{"encoder_patch_size": [4, 4], "encoder_conv_stem": false, "encoder_width": 160, "text_encoder_norm": "rmsnorm", "text_encoder_head_dim": 64, "text_encoder_qk_norm": false, "text_encoder_parallel_block": false, "text_encoder_drop_path": 0.1, "optimizer": "adamw", "beta1": 0.8, "adaptive_grad_clip": 0.05, "epochs": 3.8, "warmup_steps": 360, "weight_decay": 0.2}
Rows from block 2 of the image encoder of a small contrastive image-text model, named by matrix and row number. Rows with one number belong to one neuron. Each number is 128 + 32 x the weight over its row's rms, rounded and kept within 0 to 255. All counts start at 0. Numbers have three digits each. After the name is the row's rms in percent of the matrix's.
After each neuron's rows are labels from the 100 images, of 14976, where the neuron reaches its highest value: "lies over" is the class under the peak; "top examples" is what is common among them. Only what is clearly more common there than usual is listed. The data: made-up road signs on poles. In brackets: how many of the 100.
# fc1: MLP up (encoder.blocks.2.mlp.fc1.weight, 480x160), inputs 0-159
# fc2: MLP down (encoder.blocks.2.mlp.fc2.weight, 160x480, transposed), outputs 0-159

fc1.29 086:097147086087123098096120121106119110125109250077131101156088119115131084120178081113157090128095091235101126098158103107127107083112120161124115116102087092186090142080123158082151121221104090092140092085158110084109098106110085103105112115125144085135105132089168116100108106164095080088060155150093084155129098158136124116107154109146134167090083107144077135074130142129117087107137096113147144156141126109135071170131106108132112096071101094093136094102118094088122164136141104
fc2.29 071:082104129136127142134093115164151149110113000103092093169139184127105140130184147152101139082199160068107134136128120162178112134138166152084122115083097119147109128125121104159101138000108106106135150130124114120182138137130117139175160149244139101147106148109154089099130111100138137114121133127122125125116106134113108146138104169085105100139144102111127098194136144142170113131140088121127163161088127166149168129107129107147122118099116110112111178123132130127126175131142117
lies over: backdrop (99)
top examples: black face (39); white face (33)

fc1.451 098:065145092081146082071130147096115124132127252092113098150082105140149094127184116127123099138107102253092111091150099108140113066100104108128123129142100076196117124100154160095131124217093106101148094130138109094094101114110079100135141098110110070129138142104137116101106109121071091086075133132087074140148096157156109117118155138134161137109105113127086121096127150099139114137144087117150164125122105115127101175094108104123110086082092083103141099096101095088093194143117097
fc2.451 102:111114137144125113153123143158129150127104000115121100124130155123130143152162150135148139125189147094105101125108131157112105158146105153088147100142078141079134148140126143138114141000130109128112148102095115114187135130129135105137150166236163099130107130111127108110129097126174156119132104133114141138123128131111123137107140157105135117145134116134131112180118124137146110121140108127098147144098126153124162123138118156127129141118127112115126178146127129152091121107158116
lies over: backdrop (98)
top examples: grey face (38); black face (38)

fc1.364 112:111153142112164095082132100085076138112122105139097119091106128123177153205150125167166140134116127133135157096137120089126132102100125139117109129070151117100110112130098074128081057124108149182114094116063136147101103143107135111166136120143079103097069116145156118222084131093107146127160140142129108206116132148158065119159176095099184148141155131205127077138134181105162136153129119091083150076170201215114143114121130170126090113141127107123183084103081146135207139133149114
fc2.364 168:144114152155095102158085140146131120121126078130096144086115160146092181206133129137177160096139138008168144151094141132109155172145120134140164134167131180075142161165101080150082085131163162127136179119101142134164140138141166159061138200105160149085078128160115161137152145163197167153171139069156186127135156140151123162130127148139092149209145147080150098142131130108110135122168163147166147165096131137116157152125119112094140169160178164154162167151122128184151063123125168
lies over: face (60); symbol (39)
top examples: teal face (54); red face (39)

fc1.244 096:061128087097131098089091155095098114117117224085130087154085107131137097124158090115133111134115099255083108095141096104126086083104110120121116106113069089195106133102133149094119128216095099108154095100145096085115109105097083088142112106132124092121114149088129101141107107144093093101082136126062075166157093153132120103118153115119157123103077113140086121097133149112130115135163089101132158126129111111127090190098099123123112091072092092099128075096105108082124201126140085
fc2.244 084:116106130131133125162147120135108125131098000126110107151145149115125148085146123100151142117178143095120103126091119170144091147144121120099133092122092135080128143144129128140116147000130110135124146116103119105190140123131128118144150168244159110154118141118120114123143107123162144131140085150116159141124120123087161124115123137103129111137139119147124143163126120140136106127134107131113117134108111107121157123100111156132130129120141120128134171155134133162113115139141125
lies over: backdrop (99)
top examples: black face (32); grey face (30); white face (29)

fc1.130 103:112142125130137086099152100078098104107108117123184097087117096094168139180114122194132139143158121156107202118086133117154125104133108153113078095086131114120096115133140063131034045112100129182124084113090143136116133120113112118187118108152124125081065132135122097199090114101086134160116133113090108189106109112159072109140194100105159121122132112210113096156135169144169119114150126073115147118164147190115102127100136159131069108124109133129134094115120177103234153137118077
fc2.130 138:146084155156119119162103163162144135118140142142113142056133146149119176185127147158167158104130155042146134157086144149113124162132092138146159125169137159091150159168072057158076108142150166111151203151135133159158127155136155161112145199050170146088073106149111142144155143122180189158163106066161191130123165143152120165151111132113104130210145138086146126141113124091131158136177165151145113194080149134111153149152136126115146158160165162156137181154126127168167064091151159
lies over: face (82)
top examples: teal face (63)

fc1.161 123:095128116122124160131084164142103109165146154134212135203147135109105140000115072139108126148175159143163127106138108147118145110134112120166112121213152057129105088100170159131157079167119083118147089125197120067123123136124121132064095134109135139132195088140149111133109150112094145126103131138159120103146116097170125106168112131152134145097119142088128206147159091149082103096075107170178150166129062034139108132134118096126108131102103121128142115117124137134158121137043135
fc2.161 172:123086136146135152162097178124170084102123061110179123130088146140089177057159136130154128110141147026155110137132125131095133159131088093120153134180136156042145165135116138162141103111145139121163188132162135126183124127112144149066123156109153139132208103143145148154183121192188165142148101092145196097147143156116140129123127163126149148216140136133139188149117131086062121147104149130103164106080112077132162147093108097113137153143148138143153176125115122154113029143085142
lies over: face (84)
top examples: green face (52); purple face (27)

fc1.216 097:071121097088144087049113124104078106123113209099117087151088121114131085136161084135132103148105098239125137091134086116140113077115123130086108101148100068181083126075143125084127107216094116115151060087128083082113093133091093117107120132156155095105133127104122089141100076160081101095102141129112075171117102103179142113146167093129160138105092100143098113104129158119096080108148077148149122148145082112120121133105106117133102100087092082120136087095108102106102198151089104
fc2.216 074:103130142130129108172133072151159110111140000123091104156132108105101123148115172145166135161160110091118104123087133151153103153139147136103120106095134152089137145142159140144070122000118111101112113137070121115172144124128121125165135137229133107148073145125140113056144111085168132127127109089112131138142132108076085107138158136125124136127151113144158095155115154160126114131138122111111118153161144145125161109099126136127102139115110111126156154149143146129097150145126117
lies over: backdrop (99)
top examples: white face (50); black face (36)

fc1.432 098:115055118120128198119106105097140113080126204128082103105119100096158115152149150080153105094064102199094091107112126086118063137086122091117122098157109161179093113104114177124201209166100107129159128114113119121081121100091093121169108080079120131143182109098125076083132088091115100122116142103112098146137113143101157087112091093128134176068140080094141122143119134085133122121156116082100088110028129148123092158126111147175109094121090100126085128129097135093117190118150096
fc2.432 106:137103128135165138138162123157104151184134042159081141126167119145148090170079126205175139167151157133146146142159148163139112116176112137106101130099137092095118153127127152132136138040143140125222106088137137124123154156174127148074158160236109129115086131133039146117092131079098109118134134123137091072105128089134190140118155117096116050078129132153132071107157094169149130146159120158124115080145060179100140081104142130165136137130108130143114140156193100102124171115108138
lies over: face (64)
top examples: orange face (52); teal rim (31)

fc1.237 143:065135095089113122087164164069114132121126173090121078164092110113097100174144064128104099115135101190097145088129095122123097077143128122110099084117105093158060097078166128094139117141077087094139090110102088097147108090094099086160110106155160099159164146097153084124119097181091089106058121130072069122131072148158128094118148139106128113086104089110071135110106178111137106122131078116137138101136126144138081157110105115176079093087085085086123071101105126075122164154120053
fc2.237 117:092119117133190118151154101143111094133109000113155106161133154101107107125120138144101125198150148116130114120149124146081085139132107203071075101094087118073140155103107118137129129000130111115129125051134109081161131137125108146078126141205072092135131141115156112153126079052158125115120127114119131170105109120074146086092213124120178104131132100124134120138156155132101075108105089137097130153106172121127149095126102123145129132096108105124164186131137081114163109142116134
lies over: backdrop (97)
top examples: pink face (71)

fc1.147 097:106099082111161068127101130164107106128146194118041113181093151139173075119182130124163095166113126189152136112138084121109118128120139112127107128116125074168139090079193151096121177226110115060162139124189063065120124104120088146071133149110079092140115122125159130136139104139099113079115172154127129135131102145161150115111137125112173083097090071119130152099152096080140086130165088170143144171109080089095134157080104100072144115102107083131117155137125061120114167130127134
fc2.147 085:098120111121161157127094135137097126125104000138078118149129190125154106135199098127106125038139139033141144131113127137116096112130146154100115107113108107117106137098127147129143142000125128079119143095108118112128132127120116152114128099193045115159146179132155115126105122054109102111107094160124110094088117138142070125122099114129129148106125103116124111118153109125131119108150083144141204162172118163133140107115138105148149121105119112120124143119165110100121213125127129
lies over: backdrop (99)
top examples: white face (34); grey face (28)

fc1.71 105:128079091118097119076127152129151128122105137084219085182097069137132132117159121151100105122095101140059128117079092097153104117099095176103148075101054151147112109129177137095127158124102104143202087101086115116092133087120110067154090124086191143138110092091160104150074134123100098153104105082060116142111102135124180136093150130070166093136084102161108122141130181124136109100194117085120144157109138102131116165128125145160138112106128127106144110123048156096184140114208082
fc2.71 105:134190155141082108172107139140165127113135096129107134115120147118114179104140119030080137124191135082138088137109127159123129163134095081131147120071133159045135143153190133157127124113127124133154153149044132158171121123128154127119109157133183134145104149138212124149138130139151174153145080121142155100164136122134138136142089140036139113161165137036144120154061089119149149114146171134158128138132224147098138128176139155110115125151126128113169150153113168163096035169181141
lies over: rim (40)
top examples: pink rim (41); pink face (37)

fc1.339 086:109154095107082093133083135076153108064123169101033137080129125121129132109158098112178120061104093180128134119179130134112121120113188130123103154183107110167130151121082105125186090170103121108087115165155109112131117112094103127092084093113096116094101167122163131031164135144117124120097201159109129105132110207144084128109121116204094138113120133108087128092159104143085106091198120097158176156131135190178136138179129079170093126106132130099101105086135101101116177142152123
fc2.339 088:141194140122041104127103103138110162153144121139180136068157161153129127156185119108070151042152168079150139133076144154157107123158183151144154105063127101142107111125138139127116143102138145140072120160104140136131135148145146128190145107098142135121093086144148151163066133114115137124135168182144116101148129154142072153171087110131005128112136157149139078127170159155172146123145177170200080154233162089116112105157152159131152136138124121128149089139133166162142134109157152
lies over: rim (62)
top examples: brown rim (64); pink face (30); brown face (27)

fc1.36 110:118102089124079099121055148098153130068157132114088143106137122159148145068169102145158111065084089165152125087214109123112140129111174162142164183196129144148169142126148110117139111177127133124156106152106123106108133098119123099046068118118078127086107147141144140112139168054133140108147165171132155089181133183184050156111111120174110141141126155149142151102177097142111093101166111127220207170079099128128154118127117098146105133131160110121150121121135096134115206122145138
fc2.36 107:104070116124035091135092133119117124100113126088110113070094171134112169133166094144139134011083150039168151118118106122087114143114189144126147122117111135084128165113114102138135142105133129168193170100105109104145115116105136116091126134111136120118139186130156128139144122137154147118138198161130152033112127141200057166122136096223075090185120126158132129109136167085099116101135139131119163162103186129224138128116117132128129142130125116119112126117097108148125100127186135
lies over: rim (46)
top examples: brown rim (53); pink face (32); orange face (29)

fc1.48 106:147119106108134098152197122159111168121101194107209096109132137126123086054089137156155097179143125162090152161056129155150116132125186132132118138147096049139131059133154114106085132167115096125137136180191115119134133105115094118129161135087134099114034120084138093102123130100102127106134155125121126098093155137153160130135140157152108083081075084153107181156147090139089134088113139091110100201129058081144133166232113074137101103094107149107110142095150137128158144111116123
fc2.48 153:120141128151118148140156153130095116086102011108159111142093154122131158022126135132104129162172125031158111121082113128098139146128167112117142118049123138022117154131136106141166099090125131101145173145148110123157126115119130124027134187114139127140079147126123118179140120157175169121145137175128161075133128141098151133123103140156112111176128109128130179151109124079138110112125113112065178172127157117133150125160129103130108132126153124124054168129104121143138011112131118
lies over: face (86)
top examples: orange face (41); pink face (40)

fc1.406 082:112069143116139123121103135097105111101156174132106087152121145095118088122101158183080119078130146209101125134166135108098133111091157132121090121067138104136080138102140180131132157195085137123151111154149120142089139163080099139100134090131116110105170194122134095077086121099105134125133145148108098098140098104057033096145191139144179124112132088171134151156177169108113124154124112088175139186053151105162113127092160088122057098109104112154081126087124125104150209111146063
fc2.406 074:098101135112197074124141146113149104106118029139131114167119131114123102201166162133131111207142058129085083126197114109115109116131130142078103108064101142119116122124088100116148122041105122123134107101094125130119114097122119147086140114148065115147116127111119135125178123003143086140110117138106108048140131086115155089115167099134182133110118112149115161115121124129105118119121091117166213118091099095219132141080128124085123126117160114112189146137146107100172117147150126
lies over: backdrop (100)
top examples: teal face (34)

fc1.154 118:138181059126156130146148140141096151091095137106024081121113090137128085213110136138187118113106097151088148133141098115134109103100148134151115131158095112155144067121123158090101142140108109110116139175063120126128111089113087085180134151119092062109076097102083136153121124099114132078132104111096124138108133157131176143101135118172117131081090104150108062073124084128225138143168110081154147071121182225143103174155099113146138117116119117085123115124122094117205145123117108
fc2.154 151:124056139149138110148132080134154078128128000128049121149100109135145157198126131122165133125122119063138110138096130141148111147134102147127123141168134170044144133160182155151088156082141135109156144118018142128151110126131147152102112181154188128137106066134093150129164127227165155146155134066145160121145142121135118134144144136170125175170145134141136046143082118124120123131132157123136109118183142148140148119111114124114124142147155142137188151136115134121136079163074144
lies over: face (87)
top examples: red face (45); purple face (33)